{"model": "class-conditioned image diffusion model", "dataset": "scattered letters and digits in many colours", "train_examples": 97500, "image_size": 32, "horizontal_flip": false, "conditioning": "class", "arch": "uvit", "objective": "epsilon", "cond_dim": 256, "targets": ["largest"], "num_classes": 36, "cond_dropout": 0.1, "norm": "layernorm", "norm_position": "pre", "hidden_act": "relu", "head_dim": 64, "fused_qkv": false, "qk_norm": false, "parallel_block": false, "moe": "expert_choice", "drop_path": 0.05, "num_experts": 16, "moe_every": 1, "expert_mlp_ratio": 2, "experts_per_token": 2, "shared_expert": false, "patch_size": [4, 4], "layers": 14, "width": 128, "positions": "sincos", "residual_init": "none", "optimizer": "adamw", "learning_rate": 0.0018, "beta1": 0.85, "beta2": 0.99, "eps": 1e-08, "max_steps": 6600, "batch_size": 64, "epochs": 4.3, "lr_schedule": "cosine", "final_lr_fraction": 0, "warmup_steps": 190, "weight_decay": 0.1}
Rows from block 10 of a small class-conditioned image diffusion model, named by matrix and row number. Rows with one number within an expert belong to one neuron, the router's apart. Each number is 128 + 32 x the weight over its row's rms, rounded and kept within 0 to 255. All counts start at 0. Numbers have three digits each.
After each expert's rows are labels from the 100 images, of 14976 (inputs lightly noised), where the router gives the expert most weight on average: "responds to" is what is common among them. Only what is clearly more common there than usual is listed. The data: scattered letters and digits in many colours.
# router: router (model.blocks.10.mlp.router.weight, 16x128), inputs 0-63
# up: expert up (model.blocks.10.mlp.up, 16x256x128), inputs 0-63
# down: expert down (model.blocks.10.mlp.down, 16x128x256, transposed), outputs 0-63

# expert 11
router.11:128179091176091127125120149101145151122146140103139151110186087113115147148163164149097127113126141135115103113185153159128101095114120093097120117162178112080143094147151137170080120103115081
up.5:124070187062141045137169111128118123105119177122149137132069132135112126076095044150128122118131121164171137112167100096174120163129132180117083181119063046131095102118108152118101095171150141
down.5:078108139113116199142139149116113124213142160133184112138092126144104150173175131186145156055097128116156136159124078086139184117142202104150101136116092127109101209161132139114127194104130163
up.6:147122164092149068145115118190158108125103090130086156140104141121167128113141116112093122176136114098124077087155138096125121199148152113174119178078143148130124146068124109091170146194095115
down.6:093135196145112148107060147152102164069095127126150146126167130092136173121064052125143135098101145127146105139099165107129162122029099131147149092114097153110159103140054105037123201164127146
responds to: count: one

# expert 13
router.13:133104124156143159096175054092177097086083163156163135127145100195096155137114106107116158061125088115105097100145123146068137098107112110070162193095140142150095111053154156164156123126184100
up.5:153114121083113131141074184153104127122145121148125123107101151064131082105146137125095165110115150064117146132207096065075141219170141128161129086092108139072123137096130130148181140085091163
down.5:136106129099142082085107106110045098061123117124184095140169115136108153108089119132135106164138132092134148127081160146182080154131117125085121106151110054148106132170147097119105120162133089
up.6:114119125100130081105098147161147163194112097099098145134099126147084096094126153184113077160139092101173165107099086159169142136132136157114111146131127138161098093136095183148145107155108186
down.6:168144141178141114080186105132087138075142159092159155098155146115139174132091109069103126090129171110125154177122166116121148122123152124158143042106129086106154164091143093102134182127091049
responds to: count: six; pink; white; orange

# expert 4
router.4:079088141150104020116125141168156197139127105128105106141076150150093073137122154169167124121173156148133167107049129106118140100161129165133088177165119162112127092193096088076121181128181092
up.5:153100113137162120153083106153101119159098136098120115189091133088103134059127127190095152145129104166087126143135125144123203168070121231146121152095117169181136138098151153130153101119089144
down.5:027097135104139163135096124098128130130093197151172087125120167150163084103206144113125078168123115167139093179092085144115128108150158168159141145153091096122138125132138191148159170105143173
up.6:178120177073157128123148115153111117118114141166157152174075120119131177111125139104052115107166100092114132099212144093132141126152184164132118145118105136134139126107138138118128139165071141
down.6:143092162160148113180106138151144178141059139101128121045108173084108108133102113100179121149091114096136097100142089136143136176087101137080080098135100111115100124115128166119221125110174176
responds to: count: six; brown; black; purple

# expert 14
router.14:097102117151195081103160170163145155152112152084115136144131113153160108128080168140143162152151141129194151082072106135174107136159104153079091144104076074174093137193173131091073167154148104
up.5:123183193138070135144130114074146079132136121119135142149110152114084171123169136061168034130120121107109099053114141184099134130050150152136158080125150113128103148129068087193142136115079111
down.5:132068097166114177183154109133113163166069134167131102117077193111127161123150124164127137078117130166197097149121112105174174152103060139144149151155132102129093061158132168149135152120111171
up.6:189159160114087045158175116108172092091123149102152158171107120129130191121164125112049082146135160108080146117149177121059133118082140158120170125118141109158085188085069059154138136144144115
down.6:136135130162126168130076096123158137137102115169139069114102157114136097099143117104161152184160076156174139178128118112109180139133127143152122216178141046154121105208164154154143133106137148
responds to: brown; count: six; red; green

# expert 7
router.7:167087135141093123103136124090159138140138141111148185085098156101128177114082091155143083127168073183159130105169124170108136156110094163111163086120131154119127160079096082180111180152160031
up.5:119142114170112120129121196177107175153129096129155096143052147130135100104116103127164108143156138115148179131128093150139110182120108109148057108091094121119140083174101108066133145112123108
down.5:128124105068106136128128066130117143176125171087127115169141076153093131177184136137081124030171173157124109084099122109124144161149158138114109043141092166161061079127170148096095205154074186
up.6:113144156129138116134124131078134100202140104054116121158083134148117160127181102120136147120150086168168163116141123083154114151147104124168088087128074106110141159085092095104131143132105134
down.6:132117082102122127189131117182092181107140152154132129117146102157111110136122121141110100084130147125135114136112121126092177181117195118193152080122141154156119030123116136151141185129108194
responds to: count: one

# expert 8
router.8:164126107132111143183088130107122100125155095092143140111142083123151174074141111133081100140115167100075158118173131166148146128115133130111112140175174108095102117106084141187065146087063109
up.5:105086144132140088091130152099192105162127159136144071125153139104195128143058112148118113066056144160143131135127148065122142108154073152114099140107114094126085085171151123150145167132105130
down.5:180184184150118147150125102145133151131139157141120140135155122145139145104150166090122139138104180094130156135167149151122106110091158104136164148144128175149095171070112117135170131196133101
up.6:138105117106163132159175125130144082110134115099107116196156137161149132101048162161082159161086182063115113077127160111092131106112099151098140222126110110086039113139138119127146075175078124
down.6:143145170137129140108086146097190142120163164188113123128108110159142158122130127074158138124127113233123211156068126136145184095137121121138112108161122152150111120145095074100109119108100158
responds to: purple; brown

# expert 6
router.6:114106151119160126175164129133155136124105075135189137110079158098092154182067142111198190118157062111169213155097128100142178111094124169097185057133141161154120133163105053133154155106141090
up.5:103138174128138156151143120120102148161136147155158140153095197080082125149146162109073142113126164092108114120119163140118116147181167158137122098082074164158113155064106165097118170154132181
down.5:122146139092097173140071104141073121142068103165093085147111168114180171095141136149104128142121100215177053115152102087134120161141112127143107135090117141145162154135197148106086091169094175
up.6:115100134074145102172142133137139116131099174102172154149095150115113113080159138128046096108155116157142050132178121138119145178146118151171112162104069111118153113124189133099098119160131183
down.6:081094125100190148168154068181120072152099121127100095096131133173167157096154143110131147109063156055110127128146140117131162202134114130152126203079103148082127156064129154175175095146184162
responds to: green; count: one

# expert 10
router.10:126168145100110116105151120141129144080124109157120115092115109133148109149140090109084074106156078110126144198157106130100154131103124091144146125063121094123188094047123109173167173085120110
up.5:130076187129191073154141037111093050158120179130136095167127122150089115079104117136142123101155105110132127078164143116092082157128138147164092106139084182098117108092132110092204168150084127
down.5:127082077178129132170134097122129115162116060113163151109165148149114073090189159083162086128121134083143039102086105164136165127137110111093211127124151090144061084156109133149077211141174120
up.6:142123125133151144118216106151109083148172165105105155149141127121148151087145110109078144223183158117131109076174123109134206131166149102105123128081141223113103155115122108114134071165101150
down.6:123063115121164101121137086145112072102106112136189090145116171109129077172120148113109173142064154123131135193149137077116115138146044172176113142124143128144122146103135173149131184133118095
responds to: teal; green; count: six

# expert 3
router.3:112096131129094137126132206070082158152157073074109154184111170124111087095136056141159130141152136111123114113158152103108113161169089126190118094125106145120069159131132119031118125067132152
up.5:082110128152175095187176115117167104082158158160152112124085118120126109127105081117158107141109116182181172110118104119144196119129114134100117119133112150084084109130089126116167117116130112
down.5:146107096102119134186155109150157167136122090143114118124069118134096135152168159173113151099162176111144145149079089083144175151131130095177130128153132172149132067117136155143134184172104189
up.6:145161121114162126121181151141107132084080123185101134144118140134143040142113154094173118096082118133143127158141166143151173150129116162175069113103104192107168096105127138134171098169052116
down.6:092143168099122203145094055174094098147147106166178134173121131173120170160123140117162141146181177171129156133110188116102129120108103130147157121090144146142133116104120148125162194166064135
responds to: count: six; brown; black; green

# expert 2
router.2:116121086156100127120091176099118164183120131082127079147158181102121094163134102104140156087188180095115066146146126126130075134159106095159140115149105099103078096193185150075132141106088118
up.5:179116109091111156202077083173200131122147029126151078179107158081147117079159149075139193168107166140142118106095136120128155164139135100125118162099158108145105126141152088101134134206125067
down.5:131126182093157149129125156201155112134071074153153109137163151098168116108118130090153132142133094115099191140122120082133131129151067172130119196164107176140146118149134109136107095155169123
up.6:147118188086123153123159139086119140134116129132118115133077155098143105082101176118108154150106090083138186131170142070153141107140162184157149080096135126133119084128103142134089099136116157
down.6:084121062125143148121124109047150142198132138129058119079159127169067121165173080133125151159090122187141145123112085094149177091199122132125158139166162092168124136114138104127111125120182202
responds to: purple; count: six; blue; black

# expert 15
router.15:143145136098120115155078105176104139127107131138100140136069100091152085128153131109077085118143083148145147103169130115122174116135116150128176135080062102106172046107136113133120146165175072
up.5:109107104074145171156103144188169136189099106125144153144071144069139148094125153082086154076105179115181076127140034109104143178179127154166101093105118135121093140089130128113116116132095170
down.5:087092101128135089062081132068121097096145168133142091163187086182127122132088135102149139152154145180093179097095148130178121129126120176125099135132108115148151134121123121107099129094125135
up.6:197157118119083168195116141139140116108172097075160091197129119115112191097132086116150107175095134126103143109146104097143077167086132154113079114143138109110111152151077124129142149120056105
down.6:144100077179094133178163124111133166153130137133112098128053153113163132090208146124127119132138171145117147114071174151146198102134162096139187084173170128083085084139060077143125174126116156
responds to: teal; green; count: six

# expert 9
router.9:120071157114085112170091134137128120152163089115116120122097174140170115074137124089102099211119132101079156145090065119171116151078160141096120107110166070116072114169132169100141108137110147
up.5:108088179087186164133115112132154201128070120054148134131105109166117065093098115075103147138152126139146163137156105140108108181203140178175107186080089131188143124164106155041091156135142114
down.5:144156128125157125128157147113162129114089125166145157121136115085095067158132140105093108121057189086156131123197140077152165152097167166126164123146069171061111124131072119128124147134190140
up.6:154094091091112124127175155194124059163202141130171088094109110107156044093114146096117106144081136111089142157159102140105162143156136099135115159154118175108133075063147107147157135146158123
down.6:154157150173147137209059145118172199159123131139162136108071130128114142133126150101155188133146139085164155121149141148137157119096084157131151143102097160120076154138106056108125120083088071
responds to: green; teal; count: six; brown

# expert 12
router.12:117126158104157093110102167117165151106154104157126182169137156097177089114109203090154154114119164127156098156047070094138186151141158140189150110101103150133118106143120157116099089162151160
up.5:114108147150087138168114140085100146137150111135118130186130164139125139129155135175121111178132106148142127070175179148135135132132127125148089117104147139120068097135097091080115095138111175
down.5:181169117108106150138150088145197134126137121131149141137100137132168134129159131113122138098156125117118160194040137153139157188148094093037095147179121138094082118139102147169131220131155129
up.6:141077173077150131111112075092099081111105099101079150131123149115114139095049129143118125192145075121062162146187151131089132122123127154152108172154149170165145240066152159173091100127124110
down.6:112200085129082128110130081148197082161097199118134125103173099147128156097184107122097127120113162134182125120097132150200206114117160082104138065148136085136166087135089105163117156154146133
responds to: green; count: six; black; brown

# expert 1
router.1:105136120148054128096109145163086192143153117112116120095103134108155121116105155124134127160062165170158093200100079084140144111116130115153112077161122098187166133172102182114109106152087141
up.5:068149128114107126119159085157170118183126118126159160196141094104145151073138101119204135093092133183164137089143095102153138165117093142148100109174099126087139167146147170121088093102115170
down.5:156105109121109121196182132148089144127169135124156173127095168119116159101126145118109074086145092045100031104122128174089118144124143180112107146092139158143104060091130109135162155123150084
up.6:201068151156133088132152083121135112144126103158120111165098093140123090074115084158141101089137120091058140154183156170125127172086178170134103124125045105127160107126077145070121123140175130
down.6:171133144171141111179118184145126167102111140131179184122112144077121126149184178114090121156110106164129145157119105095139098136146103165169141149128130086165122144147092145149117144143140192
responds to: teal; blue; count: six; count: five

# expert 0
router.0:168142173168102111087157113065068172138166189095121112152089193153089097145139141142080071123145096142090149135169184150123168120075116149203165111093125129141118118100096123140101135133090100
up.5:153046178118137073131093124176114160137112086161190128130055154113134134059132112108087106189117131129125074142179120113135140162125064134158090134135129101089089163141127188078100131160091127
down.5:126148139095125138136107141156158169194133186141070129152129128200155146129175122179044096087123134143141164127080119151059170116116148132123147151114112180110120119093109103160144126193105139
up.6:153148123116139133155180155117137125190068106090142155118092153126138100103187121097182065164129110072162068104092123141128127200173096181126145160150119094100183082174113114142125191149116124
down.6:099125097114137134122095104175122160131099154176136103138044156111111159113152121188111188087092158199161081159177103094176195135129151062126163151122103075104084124105126145206083135095199143
responds to: teal; green

# expert 5
router.5:092132169090136091113144150099166082111101150127184094196115166152104068099110095124124128148090111110138128113155158093140165168142059190164104167091182147124161180169122168081115159095141144
up.5:192096131143122125169087146106134113139138117100165108203092154058116061106103128078114114138147163113099111094165101131127133153103109133195148090127162113144144197125111143112128180146119045
down.5:135079162178170094139159120117092165129141153100163195133102131032152153112125195132148171123161101133103141143119159120143102115156127145137130088065141117109116124124104103183142212115143127
up.6:149101102151106147152142086106120119114097163112156090147127132178111118134111101144139133123123115156155081143182103111123143108103142107216140161109113084123154110125182159143122101100158191
down.6:106094182118174129183102093115094150151129142098125161158077166119128150082109116102084125097132124076149109126149100110124137189126167199147131145121050110125082067136177170106129134172149178
responds to: red; count: six; black; brown